A small image captioner, trained from scratch.
Model: 7.62M parameters, 64-pixel images, encoder arch res2net, encoder norm batchnorm, encoder activation relu, encoder depths [5, 5, 5], encoder widths [128, 192, 288], decoder width 256, decoder layers 7, decoder activation gelu.
Training: 3500 steps, batches of 48.
Data: trained on dead-leaves pictures: piles of overlapping shapes, 36250 training examples.
Rows from block 5 of the image encoder of a small image captioner, named by matrix and row number. Each number is 128 + 32 x the weight over its row's rms, rounded and kept within 0 to 255. All counts start at 0. Numbers have three digits each. After the name is the row's rms in percent of the matrix's.
Before each channel's rows are labels from the 100 images, of 14976, where the channel reaches its highest value: "responds to" is what is common among them. Only what is clearly more common there than usual is listed. The data: dead-leaves pictures: piles of overlapping shapes. In brackets: how many of the 100, against the usual share in percent.
# c30: last pointwise conv (encoder.blocks.5.c3.0.weight, 192x192x1x1), inputs 0-95

responds to: large pieces (64 vs 33.4)
c30.136 099:146093185133138108094058134130128116158164194136067142096105112081079100104120087110134122085157177064103144095166129148151140164116101145146153123153107145131133204171064130130147122119089134103158138156138134138146188163160183109142116072140069139119107093070099145120126120174060137155

responds to: vivid (53 vs 14.3)
c30.58 093:162121112126125146112138154075079172068113159137083072164103105091169182141135055147122149109096130127089069092128167118136202109162155082068174140156124086168185142119150097085157091116143174128114099148114149143116115133115137065110103139124156125153161116116152106073144093090105113141

responds to: vivid (39 vs 14.3)
c30.45 109:115142173121153149118071138132138189142130183091101180128136157072148126116116183116188134146141136125139149108133105145066124140096129124066090175140099137049140163112106099158112067151121118128132137087098115166096109101071102113162125121115072156161113086103165123188156149151156077107

responds to: vivid (45 vs 14.3)
c30.66 104:132104187145166191173077094072037106103174138122094147091081130137114181171133175110111158114103124089074102136109142118104141184123084132140112077089117082121096151158132114137111113107145170150112144181114107112207125111101136123090182121066120128137128157116079128113139121104080154094

responds to: vivid (58 vs 14.3)
c30.16 102:129083133152177156138093186100141145124184177131091172063141178187144171130173164145149158146094134137126117157110134148131113163128146144117068127133103134111119187122102152095134133138130129130104163154148105150080106141142186158122140148111128095165122130065158081067141109143132133117

responds to: vivid (36 vs 14.3); ring (31 vs 4.9)
c30.162 098:114128130152121062135177122135161109137140082129125077115104099144116160124128156124140174173105084136101086081140156147150202120104144179105129114157128130137055146117097136137150127128130093069114114128108151172144160230148068067075106144149119100156123064068136106197075104177105096054

responds to: large pieces (67 vs 33.4); vivid (46 vs 14.3)
c30.177 107:139156172126128137152138117080121138130048159179143131115133108097120116133078046087138140102091144139131124126109147100157160141138166132026108099196130173145131093095103136213066153145135065118100130114145123140138162145067112107142084122185107105165102148152100110178129187104153054128

responds to: large pieces (78 vs 33.4)
c30.172 094:148136138150110105133111125104138096052168121125116128133120131205112105094165095160081123116175089064137086126171123127162047048133184112107148116149119121216133151112176159106118095130187118085165108098132099151106133110144122144103108119110140143164094086106144091117159144146116112094

responds to: vivid (39 vs 14.3)
c30.108 100:106108136160096139133137203132154127157118144149126129152151120152132171092095190162123131139148166128118133115164138088122159134146092117142081108111149133102122089118139136144137154147180099068166237097118056171155089107120100136108152204119147140212114153096136129097117072175166172054

responds to: vivid (47 vs 14.3)
c30.184 101:102137114146121113181089107179170091150128147150100126143135114102207182123104087145110141164141108128128112101142092114168148130159115144114151103154080133116131135138079168142119123151143146097076142172204114150167094188144067125116157175125055096106126108111180163099154077113167124148

responds to: large pieces (65 vs 33.4); vivid (47 vs 14.3)
c30.35 101:123124130092106144098135081121170139108128144080120106117144169195122099159157106147088088126113136137088097122152113072123138127144097144129102125231105131123102136096179150119125109116144102104103095119145159117072153164137168160142115087179073166170088173134138194135139121090115140156

responds to: vivid (36 vs 14.3)
c30.96 102:102127145169087130134138069125107120151140119121094115157132125114191100089133176134118104094131104074173107073118139104136140191089166143112132100105094101140142159119157100068096160063167141154121144154104098091123113124144167129136173115207129118110112145111114106130166118151116107120

responds to: large pieces (77 vs 33.4)
c30.147 105:136133093153025152138189079100156105166161164136127106136141128104156057137130143151127086137127116155111053135104126137183123099164156182117131117153089195131134145096121122082181134147072083108093203085120145136170128159156116185183134104092135187125078164110134124171138128113116115154

responds to: large pieces (91 vs 33.4); shaded (79 vs 50.3)
c30.5 102:148116059159075145137156132146090119136103169154107088145147140144102095121120180212104140151093148107205125106141105152098125115146107153098135151177128129116093127093146115139083137081072131165141121183113155143123174121119092108117079095125111125074185132206068074115121173107133070184

responds to: vivid (64 vs 14.3)
c30.113 108:097128106108150156189126170114133097094165122150131096140122159162169078099100071104175115113114167125094157137089111118133077118123185122102168109143121091150161086140167140075120140131109134129106179141098170117158139174090122111085095127146138122063152120197127178121097150108136176086

responds to: vivid (68 vs 14.3)
c30.81 106:133126149148123134155117103121077132114154108133104151137059153154105126127183219069123190102124112089135150120178137079113128123130134079113131147134123101103158100108176110129115056135120156163135130145089073092179096113105097103114052192095134096090106138173171124099154156082161116107

responds to: large pieces (72 vs 33.4)
c30.183 100:207147109114120113112129151191059142106162116137077089142150133131094117086133155151098130132114138133142126160162151143158115105151113181159146122062127125192168140124136082060129101116137111104185113115077161112111142180140157140131135127133124075136157116165093153157092104096161115108

responds to: vivid (59 vs 14.3)
c30.185 110:202094107129138106084084206120125123167129086175115116156126100084184128092142187163128171128129144157107126129140156134127136118080120113117138161062095128120145121130087151128112137127141111116120172120160115189153103063193127168095142121123143117047098136208057176153187142112105167039

responds to: mixed sizes (73 vs 33.4); vivid (50 vs 14.3)
c30.41 102:193126157079143102149105140086120117110118136181130148159108180112094122099117093099136104105139112122154158094109165116121144147103124117107180111121112144120121098128087127174116146111136180111131135117111105144186138163129137064116159108144133100127129150099141170167141167048155162131

responds to: vivid (34 vs 14.3)
c30.31 102:151127109131114136139116100167100188107070140145132119153195121089134167116114102115115140128099140122181187135143106162104101169130129148101107170164077099105163170069097176116128082142129129108128204204179190111142164104106112071099146139138198133151148161124143197125160163141123124154

responds to: large pieces (66 vs 33.4); ring (25 vs 4.9)
c30.145 101:148192141084107136070105134144153137152089118067101168095085125117172124086088130109095074212165117112069149131094132195126128101140111106114117072149096138154114085121118126165146125114145169136075105105123205133102077076235129151124147151102114151158128084108109133133121120131065159104

responds to: large pieces (80 vs 33.4); vivid (41 vs 14.3)
c30.174 091:150179171132108121072126134173134111104088143127178190132151138098113110157142103139054110110155082144119119127101201087104106127152126123095122132195157176043126157092156137104131170086070143062123111161106155123106151090132106126143179107207134102093108094158158143121192177065100174073

responds to: large pieces (76 vs 33.4); vivid (33 vs 14.3); ring (28 vs 4.9)
c30.102 101:090100107122074156100143126127178134128086107106089120109144099137138142104160126119144125176146127156091108160133112084125088129133124163128122112148148151187106070128098150095213175165137154207153121119115129128167136149175092042126144127175073145140100075112129201057084142144181129093

responds to: large pieces (78 vs 33.4); vivid (34 vs 14.3)
c30.166 101:183173112117120078102140097123115133120119131131160111119132083159101061153132072102141124159133118137126083150110150130077132154126129116142098160177167098122084167140101035112113109091106091102095091084122117180170115109105138112094131107107120138088097172131140155078094138114169116091

responds to: vivid (43 vs 14.3)
c30.110 104:173134088142090092127152136129154190129089152146151138123128078154112121129153116212124138143142157147180157175116088137129032147077148117070097149140113139112136127055128142157202095140098136060129085143131146125117135094239139073134102175143159136097119138127142092053133143120151140126

responds to: vivid (62 vs 14.3)
c30.55 096:131124123130117112146080105140155167128178146130180160118086076107155119133164102181141127152127155117126145132088123134148116138169139197135186147107125139144130155096142111133131146079142133124160189123213128098071099124140115116177158175125103090208161197172112149102087132149083016094

responds to: vivid (34 vs 14.3)
c30.79 097:089162095138103130115065114112168146162165125180108067096160141107129014131159136141132124090091147140089040123113139135097076071098147117171138124121131156164090152127145029126120130175117105106129142130152140120130117152179100096107142123099192063101099110125088092062097111087050093114

responds to: vivid (52 vs 14.3)
c30.22 103:097113145144087120155144097108133156101133112130101165153132111092108133097101029202160149129120133135121115139104110131085160099155108107177157116194165083177062135114105094188136124121193114179188106098105123133122070168146171096136103105154137192108065136106111101135102123087152165105

responds to: vivid (38 vs 14.3)
c30.99 098:101175127106111158181185084099089140125105101114122096104141132089151122081126111125127139110153089132098135163108176065081131142124173146076161131114151153118118164157158149147102141133101153146119106120154109099086097135076180130176144141109182216131077155128090146157108176088103119177

responds to: large pieces (77 vs 33.4)
c30.15 096:159102099087116158108102125049144151146077181200092085172114155131116074148147159113109135094114098123125158212098125128102133146122149080129119125092193187129111064100085084131115119126127138120118142119067078172082119143142044142085170161141128123145169148144142108156141065086134051121

responds to: vivid (70 vs 14.3)
c30.18 106:104148110147127130154120183130130144136143169143133143133120112173183173166155153095194059115138075125099154128134149132141128179156137180121157137160119155100199101134184087253123148130127146082173141137082124135122147144115045119152116094105093113126139191136226198130080122112085076111

responds to: vivid (42 vs 14.3)
c30.43 092:146079102054091175143115188132137147072096120158134124128124145186145116076116119144102142146110115101112058113088147129087110129152166146117152102093144130140078112078165107187078120130091116172123091153147086111172135169121086133036099098125110081141130179159091152120075099105093228108

responds to: large pieces (74 vs 33.4); vivid (33 vs 14.3)
c30.125 099:150138144160142153201065138144162152107134165085076143158126094106096122103161167062174122086110142121101163133162127122128109157129188143115138128092168108136132138095130048097133123122122135133158166092107084124129136126107138101117156169130060145169143154134150143125160066161090113084

responds to: vivid (47 vs 14.3); ring (28 vs 4.9)
c30.104 098:101116206117158115149206116124147131110112083127119115111095083093140124146171124104101110176159075105131116117096158123128225140168124147118147099091097137109143121106098120152078097146140123087139157140071142114110124138150108117098093115118093092081159069108123117139202093150079112151

responds to: vivid (57 vs 14.3)
c30.47 100:125188183149122106128140125123108136089162180123129174070153164146152162113159147140140143078154127109165122159142143167159117090127182123135120125148102071196159123124111113076112134155130106147121190147075147139192138084080115129099158132191116186083152088137174157109166124116114081108

responds to: large pieces (73 vs 33.4); vivid (46 vs 14.3)
c30.80 097:128126122132112167111127131170113123147125125099153126127114114081063138155098142088076145115090134140118144088134167184135132159117160114119143132096160173101064072127152130174110123095120151077159132104093121132139120117113196117160186149084130108111125086197128130117146088159143138111